config.toml
model = "CTC audio transcriber"
dataset = "short made-up English sentences, spoken by a formant synthesiser in many voices"
train_examples = 26041
gain_aug_db = 10
time_shift_ms = 50
input = "waveform_16khz"
tokenizer = "char"
vocab_size = 30
arch = "gmlp"
norm = "rmsnorm"
mlp_ratio = 2.67
drop_path = 0.05
wave_strides = [5, 2, 2, 2, 2, 2]
subsampling = 2
layers = 8
width = 192
residual_init = "zero_last"
optimizer = "cautious_adamw"
learning_rate = 0.0017
beta1 = 0.9
beta2 = 0.98
eps = 1e-08
max_steps = 6400
batch_size = 128
epochs = 31.5
lr_schedule = "cosine"
final_lr_fraction = 0.05
warmup_steps = 320
weight_decay = 0.1
Rows from block 4, named by matrix and row number. Each number is 500 + 25 x the weight over its row's rms, rounded and kept within 0 to 999. All counts start at 0. Numbers have three digits each. After the name is the row's rms in percent of the matrix's.
# f: spatial gating (model.blocks.4.mixer.f.weight, 150x150), inputs 0-74
f.0 067:485422486573545487535570519508543548542519553503535491523509528458526499505480496496497485474495497479498511500465496540480490495508514456496511486492503507498471480473501507517468473499495494470480504477455527512455495473517
f.1 122:338462492526481469388519511484484524406465465477513495517497526438507499479496479493505503465489487493513484489481478500483472522504492491482493503464482485515491473494495496486476464498458484478497466493494480514487482485509
f.2 120:267409518449471472488503498480471500500454496470477495453497517467479493505484499505504491511490502490521520499492498496490487491492502499524484489484502496491496492488490519506469494499491496502500508488479495517491500504486
f.3 073:469439392495481502488497470502565443557499454510537498553463410527487526516519506478478541508526459501480507505468537521525528482481537463500490490498509484517473514487500474481534487489517499504498527503545502504485483509499
f.4 082:341466460488490498462507481516535462527522463475535482564505433526477489488506480475494534518552504510500520526518531516508554482511530493516471498472497485562479517485502495542525505491485500534530508516500485532535489534516
f.5 110:424429470402389477443498524544484483430496505463529537512511517448507493533523491465493520492556504495492494470506493522471477529518519514517518517515509525508537496523516499519477499521526517505521514530494511505507496505516
f.6 132:483448469433458521534534495530571507533501472447549555583450444576479521532538524519513539453539473536501487549507530519482539454475531488541499497528519496519476511513496491545515476529489523509518504493499523487518474481515
f.7 084:486540472410422469331510499524557430453482483536480508483470475474459435453497471472481512541510490482484523514487498509503501481495513469495486517494486490483485506488504507492493493490486511498501504491517502507499531498497
f.8 071:516459488498513514561436480469512522482477496521485439488463560490409482428481509469460487489492475482493522512464475476510473456458502511462491488485480476463506494497474480483469477463513475480492497518530477482513508510486
f.9 094:572498526476496460507483512481440539502552463507502516580496473508428457475479517512481534480543497501459488461490480517484520485495518490484521478497516492515522495492508496514514506505513527462505512517518488486538458518482
f.10 098:561496457530554477651505478457465418608489465477513472497477513498469498504493549489512471481509510447486503492517488507542510504490490513508470494503496511492471528487491503508505505470492517500470512499506497529510487470490
f.11 095:607360472477454495433492496491519428425477531556485476448519497443492470528494485454503487505496523473518507458497495469521487502504478497474518519472494499504523500500486489473466505492472471506490505497487506517485517526502
f.12 112:361489497436442482616488462483492464515510536426539470503517530474525491507484545471517454446528529490509495511475494464519513482476495496520454466481512517502483496494485469533515480472472490479496502502502494514481504511501
f.13 097:507571522447482511497486482475477533505513468487493478542433487485531548521504546503501451538466495486507510535498500495494495499517497518481406421463510535523472481500473498493507506491525502519473504477497483544498515489469
f.14 088:576481540556571516524473494511486567544465497517509534532520494519496494479505464461519471451479438518521490497528526516478472511521452528492542561511464480486545507477491497497509504521500513497497509496481498480534480507502
f.15 096:501542479445481493627524494486498551557470502508540490517461485516533506514554507554566482475513466488479477517517546494512521497493481482552483485513532495498509520499508465554554496515509498506496507514488509505522481487503
f.16 083:564558542485529485537473453467450446526485503506471472486481478519486498487502504481493458502449477522474513473457473474454520449450532481456453471474492502492486483499503469488510513511520488433492505485467495481495506498518
f.17 093:563490507461494468593537512495543525556519465419513489554461429552481532447533483506528523454498515550487497522525512501474514504499496533461519498514512480486543511518509535486492524530511517507524517500492479477514480478493
f.18 116:472554531503508501576457509487474521531478506623453457467562505500507551536470562528478486510516511494515474465472517507514538496509473493567493473465562506502470501501494469560532478486489508498453504497492491533485475503522
f.19 083:445519489538515471416479463460454379441493525528495485438511545483523470503458511434504445518473521471535493457480491468526466516492486498499531486470497504490486507496481527521510484478508494466475498523503485495501508516511
f.20 105:438522495461484496415525501515478509410479480465501516460448470444465491454498460563469490518442472481480514489514523497467434501510515475432527511507470504496522474487469524455469479482506501481513492481498493484516495492493
f.21 120:529540499547524496371499489461497390432483521500478456462483531500512498474483505463492452508452507483515525470444484464544452483481500486458523525452470523486506482479481476469488480464483473479494483497501483520476501513487
f.22 090:579501396470490436491557545483520490575519551500507481548532513523474452520494507478516504494514524555528503498510535520506533481482519523543496513499502537526479508534532515520542507500490519512483475494534513514486516504478
f.23 138:467491488498500498489501491508457451469502505585468485510502511498499473605496493481512470554491505511522530509479509508512510497521504520573518526511545566545487526541534514563506486513518497520544522555527526491499509506545
f.24 135:383570465503496499426530487478505465506488494509490495474475521457512509494524568528533477530519498510504516487468501491564498486506499538529443511517491526515470509505534530535498502525536496510469505532528557522488531485518
f.25 099:427447495478456486479494468483493476491485521514477460453538546470484498520462505421491454531481533472503529486491485502513475492453452502497538549474452531489501505439459471501497479482484476490451486503498478528451506512476
f.26 082:448549506470447487479486462505506522500491529520507461517539479507489486494509514498457488516504509471491487515498490478552503469447465476508528523474479472508514516464497452491500494434459469498480443458486473477438512499505
f.27 119:506517441444442486529499485543512457526504436477517530508464463548471494402504440482478526457518479542481473533539533509487516506514530496473505506516534470519509496548507528486522498527509507488538505488501523454559474527491
f.28 137:532482494504500502457514482489505508487502526560509470495537507500482477637497561502507477594493493489496547506482519492527518482478473504510506524477513604512473504488490492541480496500501506516527465575502494492505515504540
f.29 099:482532506553555520479484490473515516483492533538527483494464492470515494589519485533538486601464494537454523511508500538482507480509478512515481513480484571520460488475511493540501481485527515505473491507506498502505503483509
f.30 104:590488492556548485435497516482494517470508520530477443527516520465489468548473532446469473489486530465503562478508453488484484484480460492532477521480485554524483482489483470505472490459474509500491483530475471548478537502509
f.31 095:550529509485485486512541515485563534511475469454509505519493484441481474427521514511505489429463494453485484507512532481504503497522492508497386484489502437500515482475503495490520485475492490501503523443519477521493515494471
f.32 106:457515523475470488525509483481473527511513535496495425488536495503505488441440513415491483463477524489491497448501458493522512498457457483476534533464490515489502510468478472473493491462455485460474467517474453523487486511493
f.33 094:511574528441456498453516484510507504525539498544495496504467498571475495474486532488503458470472482503497542516562514492513499514485499514521556511498503579528488493461500504520502492481491552490492474489511479516521475464547
f.34 085:562489482515539476487495503558491507540512511587519544496496510494457472522482493506470485514498489507522486535523532547469482541491520545541514536546518544489527490521515512548489518533510553495486527518480501492486496525506
f.35 135:606513512513528510491460471472497495484487538486510496501529482479524513518484521503489507503512543500529491508486529479509529480470482521490544516490497592553473540494499471508479514513504525513533484574496525515467511534531
f.36 081:588529518461502447481536508503525461482508443504553490509496511538471529508487479466484469514477516509524489507493477454486505505491536493471508524505492534491457492485479454472509506528498512493530497475484507529549513488464
f.37 108:550557549465489503484521501526542481495539483478531520503511490526524536501507492537494518496525484525522461513482524494499534482467493470498503501493510521525482499486458487519516511489484534501506509534513493439555461468523
f.38 126:516525503572592519496499482499469511495497509501478484488502526517475501506491515503496473486526494501500474471472490485521500487517489484501490502490522394486489506494517494538533471525498457522443537468518540453487527533474
f.39 090:569560506513522464475523493486536466500544503493497477515521477501499491504493466512502501528498530489496501484490499479475540503497512468491479493454526558524501493502496495542506521471485513498511515538480488559531478521493
f.40 104:459516480421426484500514483519478494522507506485488514536521461538503545483498505501476483501465502522543481507563472515508475526544482480487523552504518539508519515488485508534506523475495533510518534528521475514506490528531
f.41 092:546520516487520481483492475586489491499531481475529546530513446540507530489525517511510548467549472510522439534532529516497492474455495502493503526527504458463487512495483491499586514529508509505504570512507536481519479500516
f.42 100:467568487456449496457506527458492514497490521536486482492515480492508521502502518521474459484474513501533545491498479496504498478505497489507511530490521520522524518493500497533522501474469492501523491559452456519486516498546
f.43 111:467556518528481450527455513514523504536506479526505488503479524521498534493484509519511540475493508523524501499520504478517495487494520444523556540479507542554526523529484468526472487461487513525519496546483472479506517496489
f.44 099:520479501591544452479470518472492495496494481482450507522481530509456473531520466482450529505510520499466525499491434488501515535515499512495461471530463524515515489499508485466489514482503464500543471552489472567519540499530
f.45 100:462513495476469521525465501463531525512499513494475493491478486460487488482502528514449496478484527483500530512542523520492496497548500495477448449473504535498513507500531526517487505456477510529492513516475480499484536515506
f.46 085:522514506494517468462486475450472500495495497508489439498469577463518477544477513469479502515484525453490527481481509479489537499498516453505496539466523524488494498481508470556521511491501491512446496495500515478499504495502
f.47 088:525555507408460476471438437491521497471552507482488495524522502512536504527509525502482528521498503508500523496468494458491533472448510484453492524476494569511519507504481433524467510496519491530529498509464494500491531519486
f.48 092:501521536419466452483470464459485494493548530467460457519489508514507490526469500525470536477505508523491553480499550467489512521536539513462495456491502489514524512497488489501472539508498524504526509507490476493506529483497
f.49 094:529539479486497485523441490498479534510513513449533515554528475516465509459487555534482515472504528494481456480519484485482512505480524496506437462445505493496514428493474448515483498473457523479523540488469512533482511505482
f.50 091:495526525453475469450480514508510499489480491497514522483509523483504568522483482551502493500487519495526543546520481470502521466496514482538459496468518546537497470497474484494515500484481495502520508515469472487516511494544
f.51 079:529507494483537505416550497519535496473505532518464442514493503504506444498486540458506531545539511459498529486537501493472540491521495503527500524478505523508464473467481469546503490464473531508487474485477462523527527470509
f.52 099:585567537428489491456523490505530472497548505475474487529486480510497525514508511507449525546508486485526517510523474513466480512545513506532481500485504522507483489483499492522488497445478505470498494536478480507496483505522
f.53 110:482514496470467505487493538475483498535476537503430454494500482498493515510463464510463495513485541499526557480505497513510489503530461460518540517487530530486505541518483520528510501497499533525530494561484488504463521486519
f.54 090:526511531474494489488512496485517476502513476507499484525524456482433520530498508444476473490497483474512494507526543495507515505524503486526476442503554536531476515514491511532499507472496509498524508500478500497485518502503
f.55 091:416465514428408480528509544514518503526468497537480493485499470497476528527464498498487500515494517509530488493488503515493446514511481461494512521490502480473497492489513531509479503495457506509489506521483513445512534464469
f.56 086:486521491471466453586501501477467543568531479483509541532497465501462499490499503489484510440489514502478486506489520462477518483474490484509413448482526455520522470529487509509543509505501489519495504495473500518515487487492
f.57 101:435516490437434497525488497518489521542479515466475483483475483469504542513479515549496523481528544500512534517476507453542480498468516505499523500473501516497551503496509498494482502498499493517490509477508488565493501552502
f.58 082:531535516495532470472529509466496495481494485461490494493462520489497502508513529539505503542473511470504538480537475505451509494498505513494476487487499543538527478474508482507504555480454535520547481521473450483568515472535
f.59 088:503583530502502476542461495564505494502496473495526496489532526489528525516514533458540470455473517471461507499499531483507482510443490558498484462528536529492500529557460500514484506507506483507515485489497485518502526499512
f.60 111:471513509464466481445504497497500509498495483488498496521497488492513553511480502502481505471530510509518527512527470494512478494533503531516474552468511516544498497483492512493486502466508514526492511501480479511491515496512
f.61 092:547526506498515503581496467498501512522472479471530509531500518489495500488500497474456495473529457507483506494525515501475500487467512521473458425493485477515526495493479498508495509462499499476540546486517466527493452459463
f.62 084:471521462487488507483523501433489526495494481519490478484484501491501525498493555454477492490517530485514441518510476493494541530514447484511457502514520440480490468525522527464532479551496481454485486468481475508463504513461
f.63 120:575563525484524486494473502502527486495559501491514511512544457512528546511466492541472517504510502505521523516532516490529523481479516477505476468474552533530505524500471480532503508473474502486509481536518487505520490513503
f.64 099:552545497490548503524479484465497503495535516504499489534486480492503509508467522477480497483550501482482496516510498502514473464544497503514491459480522503501504525526489479474507497470500541451466486530490467535515510486505
f.65 089:469510472492480476470548542453498507496488501470503502498469473466486545511537471535490499507490520492516497485487446466489505495517546514480488527464543542546481521516513533550507503488491505558517474545466452484505507452475
f.66 089:499509492444460463483484498496465489486499490487488540508504502473496553545506483475491462529462513491522572493501459477483462508529464496491515524492496578545527486489492521501498512490474530503533499518458476441501512475511
f.67 084:534537478480498475494528514474502506508503496454500510493486505474455502499536482539550499525479522486478519513492455514467495449501505522506464491530503542536507520514503485518501506496510515497580491536497436516521509483555
f.68 084:521565516495520487531499499492482504513465501495525514519509432495460506497508486462519492484442512456476481464490556482501465470513487500494552554488509467498496503494469488480519488485492490504476504441483492486479527508471
f.69 090:450518489482505511520510513467491511519494499550478492489549493508521540507495535476497507549484468522504506495509503505474532512489448488477513522472480570504541490499498486497434509482449469458511502505476482505506477532485
f.70 107:472528542488443494495535515461512506497500489510476510488461495518470500511491481470502535499462475528505530509507491491487510496475473473483476494519504573542508491490491483475468522513478510500579502573486469448572480459546
f.71 097:516539524443476460521526531472483495539539502460464483530455500486494539486518485563522494467511508527498547557505452464477517488472498504497466504495509506551506475470480477459528515487484501520552472507463445490519476468534
f.72 087:497545520470484514461513519511538534470451516530494510523506508478543505509489556546452465542521509489484535467532509541523511512475486478519553560521493521512518509519509478530444493497484539510555528535500504504498489520525
f.73 098:508564490529512461482487487504522548517493484495444508507483467481522479541519505547503494487495520522457497492483498516469517525522463506483519504495487532498551538530526498523526478528490477536555533511496496527530514498537
f.74 086:452481497457478471496497508474456511528495519504540486528516488496495526483476566525526536500531528491473501525497485516498488444507502495509498439492486521516515493481509522476456525509516506520529521576516462554489490514488
f.75 128:536508500509513491496472495490538494472488519509481509486494501529506482488487510513526489487498488519482501489484541502477502478444514515511533443508495520486533521520518462484498521525493497436587564587515507515479450541563
f.76 092:512579504472518505495492497478532499495490429505538477538445521503511542484536500530525503471501505496505512522478534466497511497503556496441446487510484559541485476499468486514516513537495501528528489459490497501511466500507
f.77 106:529556476463478503512491463497499500497482493511544508514532523492462494508520524466527496498481462489484437509495504480502492508495470497517532549461466473523465491489480498494536504483482493504449477437515495488469519508465
f.78 097:508514500487501487496497511494481485501500477473524525486495455477506533508473470519488493525535490498537521519519497493512499478508509480512516536497496494473507521508463522485496510462527518500477517520502465484495522477544
f.79 086:516528491497505486547559495493489489502515479506482485484426499530510567466498478496500526553545477524492509476530549528493521483529485489488483468503550527541485499486498484516511497489494505499499503478493504454539445478487
f.80 109:481503488498481541489527534527526520525457470499443506479457485488542578464510436534504492476486485519532536523496480488484483491556522548482452491521482480479490493483535511467494513512519492501495487492495456510496532498525
f.81 079:437519528475472501501534527498499491518479532467456557496521469463488507513491499506458530471537539453498493466540500513512518495527504502505475457487518516512485482485480515522537487509502522502526513532501490490510498447521
f.82 101:444499451500507512509557528488515546493475514495484486473479492489524514489477523499482493501509516490519515528505525502514474471524502448521519530472494497511497506506508500531479477484484505507493501469505488504480472460472
f.83 074:519558505446446498504491511503474510505496486513501465497508536542477523562499521495559482508493490499520444475484434502497505514486466501524497502500476504500480469513540465488507507521494517517468494478506511507536542547486
f.84 096:429547529477480488447485449505516503479497534495505500501503456518495500526513518489483481495497545512525533512478523472496495487521506511507527502484477533452507511482494508485502520498498445486485491467483478493472534492451
f.85 124:425499467492481518482541508489500512495489516506469510480488451486520537464486459487465500523494528462474580496525470504489490483489483512491473469517508504489553547495507516463487512516532505507545524549496531506521495500553
f.86 104:521510512510514481507516501505504537500497478492472493517482525499498508473481458472498472500490494472491573508503521481443518492500525485489497469496517511503583507494485506485474520486489490460531508593490522463531447502537
f.87 084:483558465479489480467509535474539502500480488467489474489451459512491501509557485526534511474513511477443513513524527525486516483530497471512511499505538496514509509519519467447483481502507514501485530530521499502515516557511
f.88 093:517539499509491511505531505498501474483492436486528540514472477467499519521521479516512498546463492505483512510521480512494518477515481505493453444509473478484511519510477517457494524517508517498485531506529501506531505530470
f.89 096:455459437538524474497508510507488522523490466540493519516481476470501506521464521478467476521518500502465483504520515518520448511514464504509499504460506482508505490541480542506492484510533525524471524467507511500510500533526
f.90 102:534458494497502526518487514489495509522493473509474500497471467511472529460501454508481502522490506498494548473509488471468516480484487506471485437505516530499526510503492498476480500522494506469557506552500484471487452472535
f.91 084:504511484454468502494478548481512458480527503492577508515482492496512508516528558526516512484537506472486508519475525494490521497502533491489501466491507496495504491520483482517475493507537509531456511481489531473498496509487
f.92 093:450520536511500491507498515502477472491503516498495467495485477484483511486508496519450517467519530487505517494508491496493510495507519486508513532476516516477547507490494528486477492524513497561547520520470459538492514506541
f.93 107:538481480491493513509499522509488512498506513482485495502504483481492508452482457505476476528531494485465559515493506502456515507477561470485477416496504529473536503506486505489481500506510483521557499551485500479541472473535
f.94 092:564617496484490481456502531484517483465483478507492508509501498502508499487494467475482489502455492476516542494486431507447531500510512474503523531504479523513534475502479467526497479510486481489537468510466473453502514483511
f.95 084:457526465494465475467488522470487468517476502502519528493500500502478542494500499504483487459509497485515505509484479473485528496530488507536560542480484503512504512503504488504494491492478508514491481495468521495465548493489
f.96 095:426541527519522498506487471521502486492501489514504478507520523468501486525481502519463483481501504454481448533485557499485506475500479513482495522484501483472474478483484509531503486494527506541433491448478482503453482492447
f.97 105:618559548496523501494532526504478515517487507540472500520513521541486508539491488490484496518496504525492508476497497493487495516472500494479520532498503497471457480511494506505496488502484460463497458496491530473494504505508
f.98 096:510542522458485556451461534491503518520511492515480510508475483529515502522459468456496521501502453498505508524521491495472531501472508520487474442502508492512484499498510504490492477504513488465498485513473476464531509424496
f.99 099:469518527481477472443471520482493520467493503472527516491484521487513565529476483498484479488497537500526467510504486480508497504519508511503500484481485512478505509484485511460492504501488471513475511485494471495445516489477
f.100 108:504537514477484481425470522541514500476511519497473473532505497513518536505465529526507484490518511500498503470500482514502488523506487480502521501494499499494519502531511474501469501472508541521487525527517466500533491536522
f.101 082:427516537504492503532476465512536535545475518504457470502467520489480499449531532557499533494525488492457526522510499505513499521509491534499519510532490500465515507514507482506468512490495492539522515546533490497486469539526
f.102 119:505502484509484494507479486460487504490493517509474494523496509480487483526480509479471451488495512494513464495480496482477490500458464495490530507495486486503494498497528471496512485524513514426494515507516513504468516518515
f.103 095:433513514500470445479505529498526483512505480537511474515535501492487511512505532518522471506470520486517514507516487494475505511551475489529488473482492561498510466500503494510478477479470522514496496482443459480528535482492
f.104 121:462530477493497469508520471508481497476504499500481510493490467476507481484513512538476489508485524486504503499507500495504491531472476509490478442497512523505537529519508504486478504486501472497529515540502509473520487506524
f.105 094:611631496482517546501460492519496493520471527510505503492508507517518514505522536515524493484451490506519498501473482472480501461487517502519581535479484542542482496479512461482492495502481498471531493498475497501487482517503
f.106 078:499481513533520494474532536407500490545469514499465504510499455521496482455498434506485498468473515465491487508495471496507503507532494509524492568515505488487516519486482489471524499522461515498515506478496469526526517496537
f.107 083:480593534485489479470508508499476486504492492478518487521529479518527569499510510509490502487510502521527500505486487463508491506489525455519494519468479509509494482518486496519476504478485489495490498516475487494494520522497
f.108 096:560502473506514518474490502493549492520501491547507511512543522491488477515497474505506469550501492498518509518498487524496528487508475527572519550538526537498502527494533504525476503481517488532481486513508507517522525488502
f.109 109:540542537448491516507479520479515474494534514484512495521486472539482486499499479511493522444487474496511522523473478457483508465505521473476543490498494459510483491486491429495502484500501495469488482521504468503519495518485
f.110 109:485524501508505511500492534491507489496502515496485511495504532485521515501499510516499516541514499517494510504515508512458510508526519495495528507513476477457472490492509522516513490508511518493471459480509470499505515474471
f.111 113:549598518458493490448464510502501464485506494492511488514527502502546560518503490528478514495538503508540499503518491505496488491511483522505503507475524526526499487506475488496477490475492493509513502524470476456488497489518
f.112 124:514533506497497504499487519473510507516502497497515501495529495508510523534523507511496500487497507492499461528535496519485490506528499488502504517503498486499456485509487521511484483496511537502477496469490500491463497468483
f.113 093:499532518433482484487520545477531492528556512485483493501461501546501536512500482516451502472498541558536498513486520483500516528456532463457490467507508476504504509529480477500507482527482508527515498490491510496510503502504
f.114 103:537601499431478500517472490467504508508569514503475506534500470515523473528506499506451529480515475510492516498500509499504522468503500503492530537497527492540502528493510457489492477481501499489520514524515458487543493549508
f.115 107:537579468439475482465479517501500458493522471481501517516482467466541506511536484534468520484505513496524529541512469469491507506527533520463470497481502532527532514508494493513454518472516501491523511514498498523520506529514
f.116 085:455543522476460467463474495493442471498509476497487550486505518493527543544513498525507497525528522496510520495494514503508531509502483524543527524504523512480516470513480478479501486512529476511506496511461521484519544482521
f.117 084:541519495475481448480476523497488483502463512504510503510469487458476481473505494470509474497459493516517510530499414514490503467475488518491472527500513506503524496484512508497476515514499518494522479477503478479515485508484
f.118 100:463502487528505501496471503520528511500505493519481526499467496483508490527467530512474471495497500514505485476515554498521512474506504470493509521494494470519484495496515503533525480489517544499499541483488505507496469474489
f.119 081:526457466518508524495497524495505488504487494502453498513495485548443462507455482470469496505461492517481475536482481459516484526517523515496469455502447439426482491534505488493466501519506502500521462481504482505465504492497
f.120 119:479497486511495508494519535497520492507484502507508492513505508522484515469499476512516493528485477496492509509508504507479487509491525483505537537501474463502476472486483502516488509493501518501461466460522489496495498484458
f.121 086:516485440522500493510520486470482480517490522525483496521466488489500489493529532499490467480502534509517509468456508456474460480489465490477489531499504497459466467512491505497521507514496465493509462466501518515494494480508
f.122 093:438531497481453462460462494478505502501499516517491493501514485503494543511510527501509497546507520520509506537513495486532501511509514518525461499483476578467531496504503496506501513477467467502532501519498472545485523537511
f.123 089:468534485478484509537499522467499493513506493529513493539507435521500534502502468493483476492477505495497492483481508489487509500509458503541483506502495506456486483491469496459480496485490512462487502486512501499485517516472
f.124 081:467531463476479493508501524500511517473503509497552500491491530453467465536490468556487517462511488461477496528496472508490445524502487531487531502481488475514508453496505496503510481508479502467447448497470492520488536448489
f.125 081:520515482498477487485498508458527507515484491526495484513486464491522538484497516510481477528435501518517480493513485492519507503509508521503474526486516489472477472479492498482491489474524500488472496489516482546495508491467
f.126 105:491476478496481513499508529476525484493498502500503501518492491522503495500456480498507492496484472510505498498510479476501506508554527508502508492485497491486522512512523501504532502481498466527502490512496512466524490486497
f.127 103:482546497500510534498499539484542495511490518496496485510493498517475494470471479462518501486483482503494529523526438505459478519517529510494507493488525515496517494498482485479480510487480480496502473535493467488512483501498
f.128 091:517540504551546533564484519474525543525502538484497456512499504489455498452474510528485522470505513491506420508509506493484500488510492471522495548480522500470447491499497483533498467513491502494463503483480489517498493499490
f.129 092:403545513477479515516518512525466510485491536488488499491475526525519509436492492517521505476514475533512499495488504495538497512522551500500512491503495493510493525504528494486500516485507483478498493500533491537526471529509
f.130 101:502522521540519533499524508536490525496491520532527506513454480496513475527539498510513496483505535523466483488487484527466485512440463489500500478508504518461509510501511501437488529512472506462496487472536496470532524478467
f.131 135:458535483511496483491509518487501489509475505473497469496481469494494478512492491492504484467502500492485529487467504502517508501533480497498487506489528527487520523516494496508493513499484497548520495524530500491521504493533
f.132 111:502491488543527515479488515472492509514488510491498481499482484452494470488496491478506481464491484479472519496522512481512490516574502493492514522498479512499502522502491529494480528488500496540491507499512506492497475499516
f.133 119:487452478522501492501497486479493487514523510515487483524482535483493479508513506507514504502512537487461516486504510519479480492492517512502489462490482491482485499517515503490483478497517516464460484488480502507500506504498
f.134 104:563539552460487508492503494482508505490531523490470486470511492513506506483466505470491518541543488476494512491504516491506523467530488582483464498505506502528502514479508504510536514500511474528494509501510491483513516487495
f.135 108:516487517484491515518495504484472508501504507501483503475499456490484468485504490501497504491510485484501512489489496479513499487545490480504485535495513506502507510505499522506487494492495492549513498502485494518528526495506
f.136 079:490539491485505478501533490487513488501519481496496503516481505486517526463478502494478493509520489508493485526501497522520489511566507473494509488476479488503513511507477507498523510494525520553475515505481458530477516490481
f.137 105:481502480499505518487500498497534488469481514508471492500474518448520501504471507512491490493529488467490516497504491483482467491494502549500502504491479506487526503494517504475528514524515492502504479504494504489476488505494
f.138 100:517488534464488513525503524464476509485518507499528495496472497526503514495521500512526496513530471494482492480512494454494493486495456474499496531504506489482477494510482488505502487506479504535509513511489500491494474493508
f.139 095:458538512478470492487496473501500499513476511500478505476461503465485492524534509500522518528504511488476500477502490492508480480517489515503488482495485531486488519498520474513497475491498505491491494498489497498475510500502
f.140 095:509508493467475486477515495519487520472506485529484514509505530488492511504487506516568517506535518487479463504525483509495488524521488513518511556481494476511484504498461532525529484488482488519468498487486527477490506467515
f.141 095:473504518455461498498480543498495505508529471507486508492504467522487477493507498523489504489495492502508486514511491505500519500512504478511502548491490485493484496498483494503503475510498530526506520494466510513492513504506
f.142 107:537471485494493498468484509522497507522511531488494538524527503508462480514487502473483524538508518537522511493487505510491501513496508515514504494514482516511508485484516522506491495511516492517513527495492512514500495538494
f.143 108:507478491498481493505493510497494491494498502494515511480482503513482501485514500501515482496502506510503483516526491524494475508481490493483490502518491489503509511523500519513475491472504501473503502500516512514487537493496
f.144 120:480474486492500517489477508493478497499495521484490502501496486472485485486498495499509484486502499480510485503499499504484494510502479494506488505484508515506519486516490493499485516511507477494518518519495500471506492486504
f.145 106:490469476447430461506523484490483507495499501496511504476502481502486515506520507498501501502494512493500497496466514503486500509500504522501510515506496497492504484492506514507508492505504484499495497488490501516518497501500
f.146 119:505470499511494473491491497488483512494506485512494485497502514506471470511497495513507505506498494504495504491476484492496464531505490502493491499501506505489511500494497526501500494503505495512503497511485506492501522501506
f.147 102:509482478469425495507521488505478479499504483519491494515482466492513492515493512500488491495504526496488507465448516495465490498519491500506510514513494491492488474503494533502496488501495492508508498494490485520500464506494
f.148 091:515449507490514528483520488472494506494496491490520506500472520486501542482510495510498497507506500485486504510496509504520512484496511494498511514485506502530505494503497487507503512505477510498486508502515489510521502504495
f.149 129:476475463467459491496546513484530498508501498525502497500495477488507491516486490487526505464487515496496513478466503515469482508494489513507522505506476515499506470497505521512488464507520507490479503493491512527479477483494